{
  "encoder_arch": "vit",
  "model": "contrastive image-text model",
  "dataset": "dead-leaves pictures: piles of overlapping shapes",
  "train_examples": 72500,
  "image_size": 64,
  "crop_scale_min": 1,
  "horizontal_flip": true,
  "tokenizer": "word",
  "vocab_size": 39,
  "loss": "softmax",
  "embed_dim": 256,
  "encoder_norm": "layernorm",
  "encoder_norm_position": "pre",
  "encoder_activation": "geglu",
  "encoder_head_dim": 48,
  "encoder_fused_qkv": false,
  "encoder_bias": "all",
  "encoder_qk_norm": true,
  "encoder_parallel_block": false,
  "encoder_moe": "soft",
  "encoder_num_experts": 4,
  "encoder_moe_every": 1,
  "encoder_expert_mlp_ratio": 2,
  "encoder_slots_per_expert": 1,
  "encoder_shared_expert": false,
  "encoder_patch_size": [4, 4],
  "encoder_conv_stem": false,
  "encoder_layers": 14,
  "encoder_width": 192,
  "encoder_positions": "rope",
  "encoder_pooling": "class_token",
  "text_encoder_causal": true,
  "text_encoder_width": 256,
  "text_encoder_layers": 10,
  "text_encoder_norm": "layernorm",
  "text_encoder_norm_position": "pre",
  "text_encoder_activation": "swiglu",
  "text_encoder_mlp_ratio": 2.67,
  "text_encoder_head_dim": 16,
  "text_encoder_fused_qkv": false,
  "text_encoder_bias": "none",
  "text_encoder_qk_norm": false,
  "text_encoder_parallel_block": false,
  "text_encoder_inner_norm": false,
  "text_encoder_positions": "learned",
  "residual_init": "none",
  "optimizer": "muon",
  "muon_scale": "spectral",
  "lr": 0.038,
  "momentum": 0.95,
  "nesterov": true,
  "orthogonalizer": "polar_express",
  "adamw_lr_other_params": 0.00077,
  "grad_clip": 0.5,
  "steps": 3400,
  "batch_size": 128,
  "epochs": 6.0,
  "lr_schedule": "cosine",
  "final_lr_fraction": 0.1,
  "warmup_steps": 60,
  "weight_decay": 0.0,
  "adamw_weight_decay_other_params": 0.05
}
Rows from block 8 of the image encoder, named by matrix and row number. Rows with one number belong to one attention dimension. Each number is 128 + 32 x the weight over the matrix's rms, rounded and kept within 0 to 255. All counts start at 0. Numbers have three digits each.
# v: attention value (encoder.blocks.8.attn.v.weight, 192x192), inputs 0-95
# proj: attention output (encoder.blocks.8.attn.proj.weight, 192x192, transposed), outputs 0-95
v.32:140165079160138161117139171100142131108160118175108191199179138153128177120129115142097155132154151027134161126155119078125115132128098185169104084134128103139135142111132178202141099131125102137148096140119077117082163152158102189070166155180140139157158140095135084161082122149101075088
proj.32:140096183103145080156148110133091116155121122073143087066057124098135110115129164113177112097070118234086121159117152167147168125126150127073159139120141157158103094124126080069114175089110131119122195128161171126182120153093145073184088075094125159112087095150132221123127074139134190130
v.33:169103141113129152161134128091103144123147134082174143149099074104140216187115126118068056097125132097132054118166108153140145097144083154121133095078137218136195097161168138110093143122125121119130130065086138159179123144117100118149131113135105149075158106124142162116090126161111103077
proj.33:067118120152148069134125112148123105119116100171087116149161151140131056100194122135177169161102083167082185138097113158123098153158169153126112112165130092133070172080081136214175072091094093106171161178125099078055159117161152111110113131149156126204109166155118170116156141124140102161
v.34:095130085165103099176178139122117107185138122102094038136142154151140196175148155128117100146149150174145119098115158169162202130096121087121145125091178146128145105159153109150141115133152088169144135135145036126040118142190088137108107201152175119131077097109086142141146085086142077112
proj.34:120079151083150168077093141109121128075107188148148191191132106089083091093065086108161156096146120115117122183110100103080078136174181152080136125155160177152080138104125142141151105121108147124094111150092175143170159134087167107110143075132119138131217122150159134108103138180091141135
v.35:131159138091167152139148124113141164175166113144199139112096096137141126068120184080025088159061109129089108126134119138166080084200137147103091149143081153095121062098135136133166117171137061176123152198102118150144080176144156103166140157099094076089193079144100083145142151152134145163
proj.35:142095149174086122121157123121130090056112121128058112194207118124095149166097084196206192109177104137148158101123100156080132172043125098111115083116195122176067187180141145090108156089099203095155133105151146093122180059116097172060116090154145130107085121115133206098119113095172099119
v.36:109144169126160118107029133120119109129078127137137133108143166169156133168069114149205105090127151073181140163112103123147150184108164111095149152083106115087133172168080153053136133131115166136137141084112173158113191000161187150101076166181113132143053107125140141165170107155109126091
proj.36:183148075139100140174176119161227154145165105131113134161096098134095102101172150069093171167157107185117119135114185117127076095153108144213131118175140100134137120078150114183127131128148068120131093164190057115146049222058085118163155127105157135137176159085095095119124157102125108110
v.37:128177076099077125119122162117120177139197146094142098134104143243066108167144110051166115132136096157127153134184115129103092116131113063132118074152099100133146159132105178118167117087096118087135148163093140131089112119147071148178148091112212134154103171129137151142107089128124127152
proj.37:125103222150179129096121137127153118110079088134123142098176101090206133093166112162125147130151132090110114154124128091152174113124122133130112177123123103119128110101123088119102126188145145146135148091144086100180157142092201082141125135169057108104155143135080078137134161139111154095
v.38:091114102102157167128102096114196144163128141074089134144099148162137152114115155132075066169152120173141156191137141128096087109124078157129139077080123111167141099067074091123146157120129129166151144156115109125128102145079128147171117132097175129147131094145161115177131108152125195148
proj.38:168122165149101064119153131171059108096135137154153135105202072121134106148148099134195184087095126113142097067104127132132158128137145164132110153144152170142107148217173171129097119114094109077116103101137134106076132145169146078114163124122088115111064173086082125147140128106125138095
v.39:120106180148154063083099108116062101077126079082157121116130125181134113138143175069143168080136167122119197121085125109106139142075165126151100129125167090076157156081167117067129117120172121114159143152210146145170064105106167129083087076154076157159190173128080100150119139130085097196
proj.39:136148099116080175168135130151174149190100145135105166112095118068141159073128086148090114180169051166131087125187172137168099089197053133119128166122075117149147103169128153165161147143094124122090108083075173153068206154110133165167171176107151150087061063143174109104121126133146153087
v.40:171103119159154104105080187108127121051132112091138112061138099163150106179124142106127112120199118113157129081087176028130139105092122149115215082142106089148189146115099131126146122185103110142160137175081127170131151160078129098134030132125164156124122132093112142121081118212154165141
proj.40:067170142103112138104190098138153127163101130141144133178100128111133107105153097134129161130111124147049110153167116188117111149165134105144056123134147159142127113152152093150099149115134159079116123115190131094080124105144121156155200148090110134175130146142168120161178064054111166105
v.41:169170137125115133125107121132112124200111065117137127119132128078106174112132123072183094108163095118070134128074142183113194122113174088149162152103136089109121112094141104197164124125112107141127093173118116062150104157153146143137157149136133126087129103208116097147162157142144068121
proj.41:087087108137124120121165133146117086084145203153068099158121152165087110117097128138113172141115147124170148139158092084120070118126117172105111132168105169144105163176150153097134163144109156128137149095117134132115162152105134114075102153117102101168159136070155150146088113113093165157
v.42:126139154142155133155138114181118051165057157167171127120131121175063119123165164107127131140149146118089114113124140173123083069086145103176100120102115120120179131099153128113091136110105175142083140129117079141066173181152118087129094127124107112099171158133115111094127131131161094193
proj.42:126112116119153068127173180095113175128215104124083121121102115062163166163115062155156121117116094102125141137150146105138149174138124115075168179176107111194059140130135119178195115155108098141148132102121144094133090077109182117101142121143141136201116095123200166120124105116043162092
v.43:071117155141133116131109201078121124123131171148140125182110140105054177083101119151153064096125119069149133171117141204138092134154175121201062061113101152154076173135143112101076139129095128142091141117122171109188130125126168109136121114118130096119128174103165092171103155096130130163
proj.43:173157126128141081126169053198147125168120074080095159103131119134191056143129131095154181179084091113142149072163119078128148134125085135108183200179099112083134064127126119183163157150179141155168139091118122111122126109143067149070132154139143132088117075133102107072155090125134123101
v.44:125130095198167119093111194133126155127094140169113124143138114064096146116149090163124114090079130096089091153069116170064073133147160113171092078137173161130134127115094136174119136164151121101126121107129086157119165128117101132157126136163203175103107150087189113151100162138159101169
proj.44:119147141075089119138148058099110087138180140097119122079106140170122121134103159093170140143170099178179142113181134103178169087111070166055172162098092100122101116125161132114137111085098125150178160154128175087129094131165142109092160114126055108152113105141076097133161103119082191085
v.45:083070117154146104094157161148111089150083162080209072128140172141114078189150094106064111105183168179118106088126147107187112092099078118200132168127070122107112114161073163197112212104159179195120169168098076088051129139101111063100047063178107104116124163151111201132144132149105199157
proj.45:130190129102121108140079125079120146133124098167074156107064084077085178071077103129132133132124105118130138126126159122085141110105191156067108107119198098140156150123168087078143087161111125092115143085172154143161109076151130177174252165118145140147163055141179023112065101098118087143
v.46:126130171067051129177130128098142157165136105097112083057169113164081173123189136115163117194157161106105130136143087156129139105101151082236149106106161104080197094084161088151142131102117125130138150117152168117166138121134156107160159126080142119129172192160189099139089103117105097088
proj.46:127114090176161104059133106160092111122130164125147168185076177118179080113088132106145150079100099164135121156117137123117188093146087159028089148160086164120069176149105159142172131153154182130110076143074090080118128192118116166111084122196111117132111111123129115111148185150109140131
v.47:168083129117125132116176139105087178131107185102134123149092127128143071054159151105147165148067184155125087110088161149133137096130087124134171185124084132070098158173152105095181149082141122138126123130134091125130112155132126141105084145066122081080147139147107087109126166080127091103
proj.47:056129128138146129206086129130180060178160112152121099166176152150121153179082110156102102117165063085136153144176033114112126149110170148105068070145156171161105093113145152172104114141134129129079169148089192092162118096114115122143168129191105183155110110114149180149132100163146157173
v.48:082100120186151112121145093065102162109131172169164079111135140115111115125104122123114100157151145094128139148156165134066142127140097110120086150124157130159200121143159170148156123136109174082157133083172108143118066104055160165126113105107153098107157096120151047116119160154101096110
proj.48:173164126040139137101143189169143104119136093118105151151147107150135146103139113113148160090127075166110142139126154125167104120102119161143182115108081097082105106078103123132160146157150078144104162170047168102163187138203124120115161179108089171127141143166098167126136102121137150163
v.49:097110109161096073148086097073125078178084077106119096147130161078111146082111130164115039159124114139059140112116102135108162182179077163100150121132173203117124119126108094125070122155186061109180145148146084121099117173152111121149090109139112149154200187144132092164151142134145139085
proj.49:161129151089159152102129159113108172085183188127092153119172098160143132159175114123165199099131154125161144165145180070146109101108199090144111105134074068142129087126137157143213130086109187145102146151102149131107187093088148136135170179100137119088133052146120126111134135123110089119
v.50:133095067171157123073092086153163163142132179106128126129134104154151183055133079141152144168178166106074167122176164103142134106129127120118151109134168087159099089209114126141135199160091136156169160124130092138097131084113165209101101098110117103139153149113109073131093115141105136097
proj.50:176127144066121153133137175127100125054146086142124149172138121075100066170100167121086104111073094108160117136138163120149141166099166111091098153136131139111129128021159134157151091125154139101101107125094144156158121140154083086146134161152105142148137092165183129130202150108114149126
v.51:129143148168163086107090181126114150109130139091104099199194142112140135093066161118168150131157111135110114109161098121090142098103088129083137125150141070082151134168135057104103158106133137155069077102140133134125096150159183146106073151134116143083181162181146062153088191110129111176
proj.51:158124117091088173130171125117115073121127117151164154093111084127117120150155095133120123175131167123141134120094181143187128148170145126097092150079150181173090101078092180188165094165149110106151179122136103137136129128132087102131104139118136126132093113058155146086141090131122137063
v.52:106154125137147131132126135178115067135132097089182112137149158114115148084110104124106107132125086145099106173123115158119158151146126116138159107149151107109095175125144090147127136109125104058129111151142184127060133153163108133098148178148138147127146149160145116163114129102158141105
proj.52:138132145126108163144108168057124159119135152166071138077146117122148125146114152112159103147141176127130137099103149135109098109116152138107125125154119117152150056118128141141101150150117143194120150126120088128142096137094135105143068080126118178146116127089128103085127136163115103145
v.53:108093135108043201150135151133107099138136104148123129121120163048138114127114140087116134170123127126134122113116095123092069140104112108132130130135125133114114138157144116135127171122152103095154150104159110127106122062112120170112128161125138131075159173136064125159132175133186111175
proj.53:112155117185189079111130102079144151145078109141132137112134100137096130131114130112134123108135146142136147160124129177162159147174150162153124137105114140141154125115145113111129093123124132182093093139111147095151095119178158094117147094162087128131106101111203137115131093102117121106
v.54:145099140160079143150112119116177110169105137093129137124165135176135128129108098113143164153130136092095104129128132125137080194135122138081177105148080124164071137132135110128152116119153063197143135118114152145096124057108209182178122146191132147148151125120140131099174132150098089126
proj.54:084167117090114111109130190162093153102185163141104135105143105115143118121146131126094089108135099169127146099137068166106174109097103162098080144080152183112110128146155158108094178150130143115119121131079092076130159152123083103119205131091110090073116128156176130154132111108212138123
v.55:125138138104124186100133153166164113175105116131097102139128172163089112134092137122154161056155101141137149130150108124141144131131107117102150160151111088135117117115072100097144123138104146149080140114162108088169161170155180089094144098126104111136095084131182059161143124078153144139
proj.55:134112112140136124139147114128114103087123143122144157131141072101156154155128124133134077173087128130140085104106108116153113108105129140089133054090140147144131087133122136153131151098133124104131139172115122138106080146095079146155098134126154158136135175161102189114126139193137128107
v.56:123179087106117140158101104072123164141189154170097160138089098101193113158146138118148130108168144131088091148084143116111115147158132143071108146104107112061143101093098128164125135140113124152082108084152150171137095167097114112134148105119105068137104102141161143132100130117066124096
proj.56:104090175170141107108187137185162098141088130101161128113136121130112145138131120121106115132089118149158151104142105156115162104111119136165158122095151158166136170164164146078151160139192138098156175188098108097084168081162098124136118130122088168111161144134100115092153124139145118109
v.57:124121106085125108118133120110096140116165175134128115082081185102165138122142155170129110116115151123149100106126123157137110109123081104099157101103099111119147131117122126150143171148143099134095122122098129120135096117184103086135161076141087099078103129140062144132138179144135093139
proj.57:104127136178141179166132165125174111155094119115105100188132109112107124137112101121118125153172114158124155194097153112124127119155112163179107166132129171089105184150113133112123129108114131134101140114147119169106174126058114147111100159117150117196152156141156138129110080103130139144
v.58:067151108077074134133102131115217079076109119159109140088117170095084151090131098119140101125107126166108100125148115152148154177115115117141175136111139160090140183145146131107068158137147078135126094111137149111145134147234163132101106089139165130108092145155111146132085144170127139134
proj.58:146106133206178120127109153131077153171137108072101122157163119158158139134136163125077122169159165107111154150102102091147087083162168148163109111142116149182113116115109098152200095114136160154126175174145121126128113096042106132160146136114062151157151105083120130124187131110092112117
v.59:122112130136154104120162050137122144098101115079127157133132094146115072128147150137114103175144151165135079132088167166097159143132104149116151119150127126156090153127129142141130117131170118156134099124088136113088136185121137117142127138141128102147125163128103110139158160176113127067
proj.59:097153158088063127130102194077121127128128141137128119098147189135133188134121078116119150129153132078088190150139107109149105133092165109146088147094144130107182095134172118096126109109077134148116140136104111182117163090154085161138141097157123177117185085163138106101128154105129133142
v.60:113110135134091122161121145139165118124144188158165140117087133105186154122116124130150082114120121142122119122154131156115085095163161128186088078105116140087127160151131119089157135101100140132111149129103111153121081121121094094153132123125141162134111089092120147100135116102162108101
proj.60:095163131125159129137120125095074209124131082103094114120138124163087112131188147131096168121137117112125120162139138085125166128083116125119195135139124096178150118123115163144118115181120124138112078124142180089159188131125120158095133132163129092112127144122121105129144180125086132164
v.61:101105119150085144121094149069099150142119167137122147129164138217194106163123134089149131142087115075043116114196117121100152185186135145146145200180141086127135095131142114117166086115078142129148111120139151126133100081160209111084119124116137134090150138138129174084089094158130174100
proj.61:179150089130155117121158127173162100120162107156126114123107127087105167102120162160121151108190136162199143128045110157139106080131132136084136123076098134156155125115117171132118167156152123123122139137124105132153118151095096157195152123155128146145148144119099083144143164130115093134
v.62:132183115145098126089119187109095157183104098138163136091176141130214089108134096136096131150102082070115086134056110143161101136069141167123085106104088122111066156091092151143158144142120171162089155116138129158139101168126128195151106134141126060141127142143097067162172137173172134144
proj.62:101092122121137139155129071114160133106146122151091118179076102122069176113104146156126121097166150192162150104142140137073154124164118126085148152148120124154120130168152097088104135141151142147149102169070144131124165050124077060154131070103119140150120098102178178119105120110114126119
v.63:121136173116117141064124126177122084096135156134137131070125126115166105170131090165097094167130125177131113086116147132102118140091125149119073138119138225138102099129097108187138158128121187147098107107142180089086129159099120152173139124113148121169135174068106106118175095076086132113
proj.63:129132077142141080144137089102151161146161100157141173189137137103124135127130160095140147130121145142093151132169109124152169110128114092138180134131122062127133189153137096076142118148158122104126119130089102169132128079141125088102107111136109107134097116174154155119117132161186139131
v.64:134131100065135111124076117155102145043128141158134140144068100119145113104131104118140104162155134107141090138119141192107114122132098183116093180129107144151192144098143134159181121133114091083135093105148150126135082089127156162182138192143101079117076124093076128124110077131124147135
proj.64:170159167142092175129190153108157125177121121110109126095213181156116123117111159112111173100135111158079157136140143096100119149157130086162143108121134115098077143173131115089068126128141178147115185160108088177117151093126109100087149117138174171086181164123163118091130164076161114149
v.65:123103129116131137149151109178158159141125159118136167116116067171129138132147116110087135126148148142150183157062163187156127112118130177089183146109110111191115167145129137124137180109102189183143126122108123134109183122112109147190179097122150028126058109166094163086149089170108117112
proj.65:104123122148095097117124097132094098140142120110120111135100187076139156113141122159152104101080100129131082102180099093127125180105165128156121072152113137118167124123120102105085113122184070098156140146096115159146092074144183115088115153129087184171177154094133119164152154142161131143
v.66:187125117096088187121132167113155137173148144095111150126112133148117093169105155080129130061130103120105114147110110093099117195132129078166075202110099137111120117130077205108130127133166173118118100176100135173160138108136126125146116149178131078111203114142156144098124143153168097108
proj.66:131140145182158120154194084178067131126109060137135161097116132092119161129113062182109148157116166144159094125106136189143099078094096141073170049173122084125111136113136075149159156115066129146160177094151130133117103171115097111119151052112129160124055146115107113148168149078108137140
v.67:101127125133181098132123138107104118083150141148110173112126162115096144117138150137173090130133110117113103110127121123139152120116141164114146143105111143118130131073174146083142111134146135122142096104108058107173135115111092112160078131154107087106118141170142114145147139134131127138
proj.67:123148128105098128141144113140122152184105127149119057141138077173178118116142123130092149116103153139176166156113130115095150132142130103160119111135154119128102129173092128159118097120123145114160183159158213138094140117123149117090160115109135162155125117073141141135136100144097122109
v.68:102137105095119136170162126151107141115170144153106111138127060085151130075111144157131165114089150130148122117142197136109120098173152102145127148101169103064173120167157120143199107070076128083073183109134198152145123162170102111154077173102150145087096115051131162120121034159136192124
proj.68:158132163183126102135109082131136135136125104140169172111124204178091145139180143083117111124174099106103127135138136097163122146108135105114110097119084140190119115121125122121091124142134130127216075127138096106174125111064151130115158104151142120153176144148074130115073186101085073161
v.69:090147134138169139126121161081180155123135091062077101149191135064173142074109028138136054132124176145132091175107158146173187151096158151133156057141122178147140113113147095130081144157147083105130107128166116105132131131130126109086139174072089089110145124109075102172126103130128137162
proj.69:121069102105079158120151155186050119090118166152121144128097164175068103150102203117124183156135127126146156088154143106113061100141088148145085172110114133092134134147096164123148109114162160142123143140143157173146095109131080106177127087166158138151114147122163158106152197123143115094
v.70:114095113106115175078136092135144137112132103182070081106113152083150190115077114116132123146104082123083125116101092165170187165116168110128203098107164064168165141151151163119122118117105111158164130101178103155107061070146125119105135118147088047162113150107104136167172153138207183134
proj.70:118138120171142102196084119139138131124092134110152179169155101133145106139172124128128138078108166129198133115125122113125094119140144143136030161120079161117123136129148072113118147128159103081099111124074167121170141123083118140115146114143136182096121093138156147075092096157107046101
v.71:090089146121168133187134126120125053118138164101143134143123119158115162146134154148150076088150111185108106123082147115160139131124101167160174057166062117132132091122105180079096150088186132219129107093128133100122180077105120090160104096139118122165135161153149116155155134188107068147
proj.71:125166104108109127097109143154132159179103106114090133108108128108167066126176102125113163185082126084168105139137118139095132158101113089107095161116197155109092199145116089155170095151098133073148098173084171172159103155130148131108160096092119126101142087100111124115110153093148128079
v.72:111138143118166120201144104104116141118124146132094115148071113147101115145174136144084089123150170099083145116093125057081227181075145110105120047118027130103144127112109133124079135162135124153138134094164147144155122143154127082081153147099153150072080104110186130117141175097090123186
proj.72:144104132136106140094129135147116107137112094145116120099168144115138131099090154127155175134133088136179113126139141128126035063173099141177142130188231140122100121179098124133149102070109095078097113178128130112113097122114086140130115062116114108162162134122116122108122082149116142074
v.73:133132115120122094100122178092126167125165172079057170087149082101182140102162087135135155121208101148087083128130164101110151159186129061088118088179095112061139087086114125221149133126159200093070131145131113141117130120129113126121112182140068129131161127219153057117114117115101114127
proj.73:139155150117089172159125082147128062141149081158183095151113129142102111207156157132138124152085198131151152109114101137147155100077092145188134136089159144186098159121144127072137129127138065168160165142126112071139132140120142115148115061097154090128138118054134152103159142123145139108
v.74:176205106165114093127094111144121080156142124112143149102188093184163102186152159119142131096125090104096114105116128165121107148114159134086104191141097121118074183158094124105151120092116139126124121087143135189095104149124104163175135174137132068143182125146136137154166156089106144094
proj.74:104066151119135130118162149114145205125158174147123104119070143113079186098143095156093139117148142169138138100128077112108126120138075103146122109090115156146169126119108101114153151141105133154131126153140095089143155115100138111146092084095104160139105153143148114116102076136153127141
v.75:131149144074106095092117151165198125081117127156131163166138109103096090112076130135129117054118136161141121141137081174124197142102139188098152106158158146156145113144176140122105093186164137116195089151148117128144172133151154204143140131131139151162155134135094122141111090133088151129
proj.75:136104082172165118132140089117070087124156070096126118150147128155152186128192155072157153171120114115099149090124164095139120146135121081155118147096096144100092166134123104141111194076136104119128122101148097167099124087107140060100154154121129094068112154089187096100157130174187125134
v.76:086152130041101081113128077127141179111102169060134154132106084162162109074105053140126111137147125149149127169102066153115101166131121083096122065075176139172113166104094174150177159147131115168146094118080075181125139142128132099133145100130165137145104102158082177134189094187171071106
proj.76:156107157130134190153132180156138084153138088133090096136170190078112142145166136122162170119099096107081103094113168074118153106105122194170163129202088140079181128121100113103143099134134131136077188123093186076087132112160078174175138130149075097091158133096113120084085132074117143138
v.77:140141145159105087145126141112099128115153169077161113130105153124123153108142135156147111118129160138126116181116117143183057163183172113109103196113156123093121137168131166130116089164123137120092115129128139162109143149120153118114175125164111136163134119139072148116112124126139110103
proj.77:127094081100155155119149117153159108121133135128074117087151129127165132158107088074090126169164114144141156107159170116056198108099124146119167112165152145127128194065135089112171179153131103154159138153109081131135136095139095140122123152125150100115100143106176117135137098153084148126
v.78:139159156126110168136131130162088150159155164099150126102162127161102095110088138112094181189181131083132141146104147077134114072109064100132124089116079118082157165108169185156138155141132106150134144147128146104094120151119078078180109123207144147152117122156079162105119183098114126168
proj.78:103116103150132080138123154083149121154106104120090113141111130091100140150161109146166096080119125151119134126148113165117098163108160146123134158163176149176110108156092113127115107120159127144084109076111092117177101119150170194074141134074086135141163163144144108110117077135109139128
v.79:109143113142115160166124133124132119160151142168084114165175145078165184103153106156117096110138166120090106087125098167103112117065123115135100131122111145145138118105151085134081195090064107113153113167156119172146094045104121095166090122093142113090138140151111091146084185122086155139
proj.79:107137172094131151104146156131103167121110108123176112146120114166139112159090163109123141147096127123154085148093137136133111145185120117124158126129138138119147104138126161147168084167157137107094148125093123086089096186171117116101126146139115159133127144134122181152126131090192124122
v.80:162154186151175153125104146103180134167111102122138131171115119148117172111095132117137118126177100116109113099111113127097116121121093147159175138131078100092110109099116108105119177071136126144144140193155174130166110131130091087073116141091118133120135075150149133183127156098117142164
proj.80:101125102111104156140156162140081134098122150145076133080132106116123107156118147155149122146082167109188150138138109117157135118116127141079086086160153138111136129146159136122105108174119110115100095091112100162135133136148132133138139131183105100127121168088144076107131184142130167115
v.81:098139084120095153145159168116115117145103095131167118124159160135141127117068142115101134100144144115106138153105149122160141187113125116128105170158081141117115107128128078131085110161076100071170111163149171163099119112113150095178123122177156112118177083162147089134150133195087141091
proj.81:115102176162131095139111135107116168106191124132066110138125105191127142096165118120149131135130116132119141115135096180074121086141113130105179094114182105141122100115132170113172139125159129183131136125084078121136123148117108164104154115110102173138096154115129152098092180098184085131
v.82:148147153119200132136165140157130138143077100189094138170172093151101131088132148156141141094140123147126148126124120170095117136105102110170089128166113121142134098137109110123132174071102097102102126114139106179160055132168074112119136145084143097131106065168173093164116165097103182138
proj.82:128106135121106123088098133115105144116132204145144117109091167108138141139124106129097109111121141109142061149105128075115159096131125157116137094069143124120124150102166127124121088136145174110114123162111157081101195156083142154149086141157128155158121132107083147107135136109137122146
v.83:106134103155080136055122166157099147096115137153106142126132154102098150147126111107116156137143186125180105168071143166133070070042127101131110181123098130123113083158166102149108119113107138167112116145122109069133125107097122122138115156155171119155103095185154141170187198150133135148
proj.83:143120124130129135208167095117163098137116110117152121156144130146119130125128140125127121122099116105123163128186122125170187164163133141106135099144145140140161160116108164097183136133147137131099108114133113157158104145156142144127138110078109167076131120126109108128080096127132141113
v.84:168131141125107161092122103166111096098088178073075168132175112171049114170160137114115183122135114124117066148123133129138133155115115125109147155148126134147112115114100170143140106178143119155103107104138173080135174180129144120103107114066151126154062117081129115116151150124161100096
proj.84:115168102079132089131145143115162124161138076141168105115158144134193107137065131122142116144135106126086145081102089130126129139133168141123107107108122121103164140146160125103150147073135148138144157139133090184134091069116082156179146102175151136113172152221135163159096099147127145136
v.85:138138098168154128141125119121086155097183064092183164137041138137138135169143123152162119137080150064160159171107131156119110060083137132145135073089202148127177073129130094123130051077150173197115124139129144106144144152151163110080190139096101129091071198080143142158123102119154107112
proj.85:129125148118113107142104132064124086130097169144136115084203182150138077078100131081078114179187155125081127145126154141114140200176112099154114187187083116115083145128134146126093206143104114108136103078129088214093106108160100150164134113152163141199198102138110104121135160159110150093
v.86:116131177138145176098191081100173141115073111106143090149115092101137125092105105095108149139136085136117119110110117170186115176173122132176156110149165123165190073156128121083154127144105083135174167173127157167068149130095149138116104173096124129087134121158067166055081109185152150186
proj.86:122088115134120115178084153141081119155176104155118160073144149115128162135115106165161096080098163101148167146131138088081135073095180145097072141106103135095090158111153099128100112152151159114112086068104097126160098102190103140145144132217145135158134111076140111160180136055111083097
v.87:118114114173138060148124133116139132125126137164135097123110162146107163124140131140158128121064138144120139119153161138118090109116165145137109172119125132130124136144163108108099119108091096139143101158132103112148115101127123126125110143136110112141164086144143165109149144129128184163
proj.87:120139096077147195171126142150140114143127167122146148113122095113160118122169132113063077125171132136154152148096067138126171108120118135094135115122150104140118134137119097129155151129134126105100098099115171131105153184135128150144129156142151123122112175100135078166127129122113117110
v.88:166152052144121142192137063132079160103112124099131127135094085109112121164163134149103150116106113094122116133095070114068106195127176151135146149167107113130163117094095084127091123131074155141133114077164110139081124145080162141102122147135129097091131121162129098106138152110158169128
proj.88:127074191126144141103134183144156072175141158190109126102167136141104120140120113074154082099100165125129118096084178123136157091134055113114070126118162125174102126168140136092150142128130162146108156152095136120145086143165120114178108116124145132138150142110130125180083087118091061127
v.89:190143067144199104075132102118084109127159085104171158128133119255111109127124141121191122099124094127130149085143141096117114119112088160130140126156087101144085114112099166171157125141130145084131165128097216149159168114138132093145121179128092163142124122079122170160116110202096111073
proj.89:102119157128057159136132135188183126153099208162098117113148127026135158113126150110064137088114091125165095107124077112132098099108104104074136153096125172103170175147132109096178146148136157140144089107162065136114116153094165174103139058139140072151146139195125098115125127048150187177
v.90:150149128069144178139139091120076112086097167135063081163082101152131143121120139115126140121145162121123101109138116154161123146133085169140161154096146143113163150120139147150142155138097148142142135047127144110075090119103146149137106135098137089094065142131063130150112147141169175122
proj.90:149110161146156103072105140131165134192154124118160188134152125141110088111101123113115127122113090145101151146107158099095147117134176083107112121146147126142101116159104129130148131120139106098126120203130101156141122109127101132147149137161138166140173134118157117058142092095080103160
v.91:090136166143126133160140129132104145154110161144168109153107116114157125127096071115146123074116179152121185073187168079145112085113169119128148176153111144136088111138155077184097138075075138168143148090106144124024070073123077109102156126130078136103120153186104110133167120037137091164
proj.91:130110111151154121111111108131152148075160141145110161121150135104102123105171156166074159197109119121113067139131121143099162165118093100114073092126191142112137163161123132082163088168166120098074050124151086149208138214130158180098117143202162148167104111083181139118088103172078124076
v.92:107074119162140134118171081116147134131107102158134117142123104133120125144177148121108136107070081075084135125118115106105109139149104142113166152117152151158112140101153126135173126123110126090229151145131140149141097119098132131093146180095131120130114110140133126115109128140165091123
proj.92:156154147132081110154092142123123145112132138107116143096142147139182131114075118123144092116223174133156138120107175155140141133074147138117103092160075084064133118159133109107123125125154114163062113113131127142083152084143144173141139074172148149123097170131140103158130137125122112156
v.93:134144170101092124145115185134131154135162102116163115126157142083136111159106092136124094118144080116100107140160102106137153140150124094132154119134149183149098134124111119131140122128119140139091149118161123114100090142138168140140100077116183119168132097168175050150150120114135151156
proj.93:143080090168173139153139115123126109108109142161130125118103098140124108099113183120091122159125149129147162095111138123146103110121151135137101125127124040123166109108148148103101116122150124116171132151037129153117155108110083112120154157136072127097104151088098222091113132132154077119
v.94:128155065110133128128104104097147139112058118100197141118162131164096131161076123086104113204131109109079192087119130168147123134075114107171119154125056124122172159090122161160162121107179095160182089128103127121107145121128141119160177117132146179152190138139107132179129112089126177118
proj.94:126104199139095123094133175154112129130200184132050133139130145069133149135156126131173149053155156121170079166121054100116142148186156120099136135134168126128090095153142096158129111179130153136105154137111113133159123129165133167138113150099105090110110128131139106072133145147148114113
v.95:053090154135143124170110136107132135123159135154129107124128191049141171180053137118102100149157204155124090158115131061151137148103124162119118116132109100124143143198183165150113130110196168166099065127146090093171158141109185171107133125119116149182112165149177066162160130111085096180
proj.95:189166113075140128102150123087107164043126132088134131125202091224134108105218128125111158153085100107103168154162174168095167133157152115141105108106138196144071142090111080105101105142120099119147159135126154155096116114156056122151161124121086130114142113088115145115121102138147173086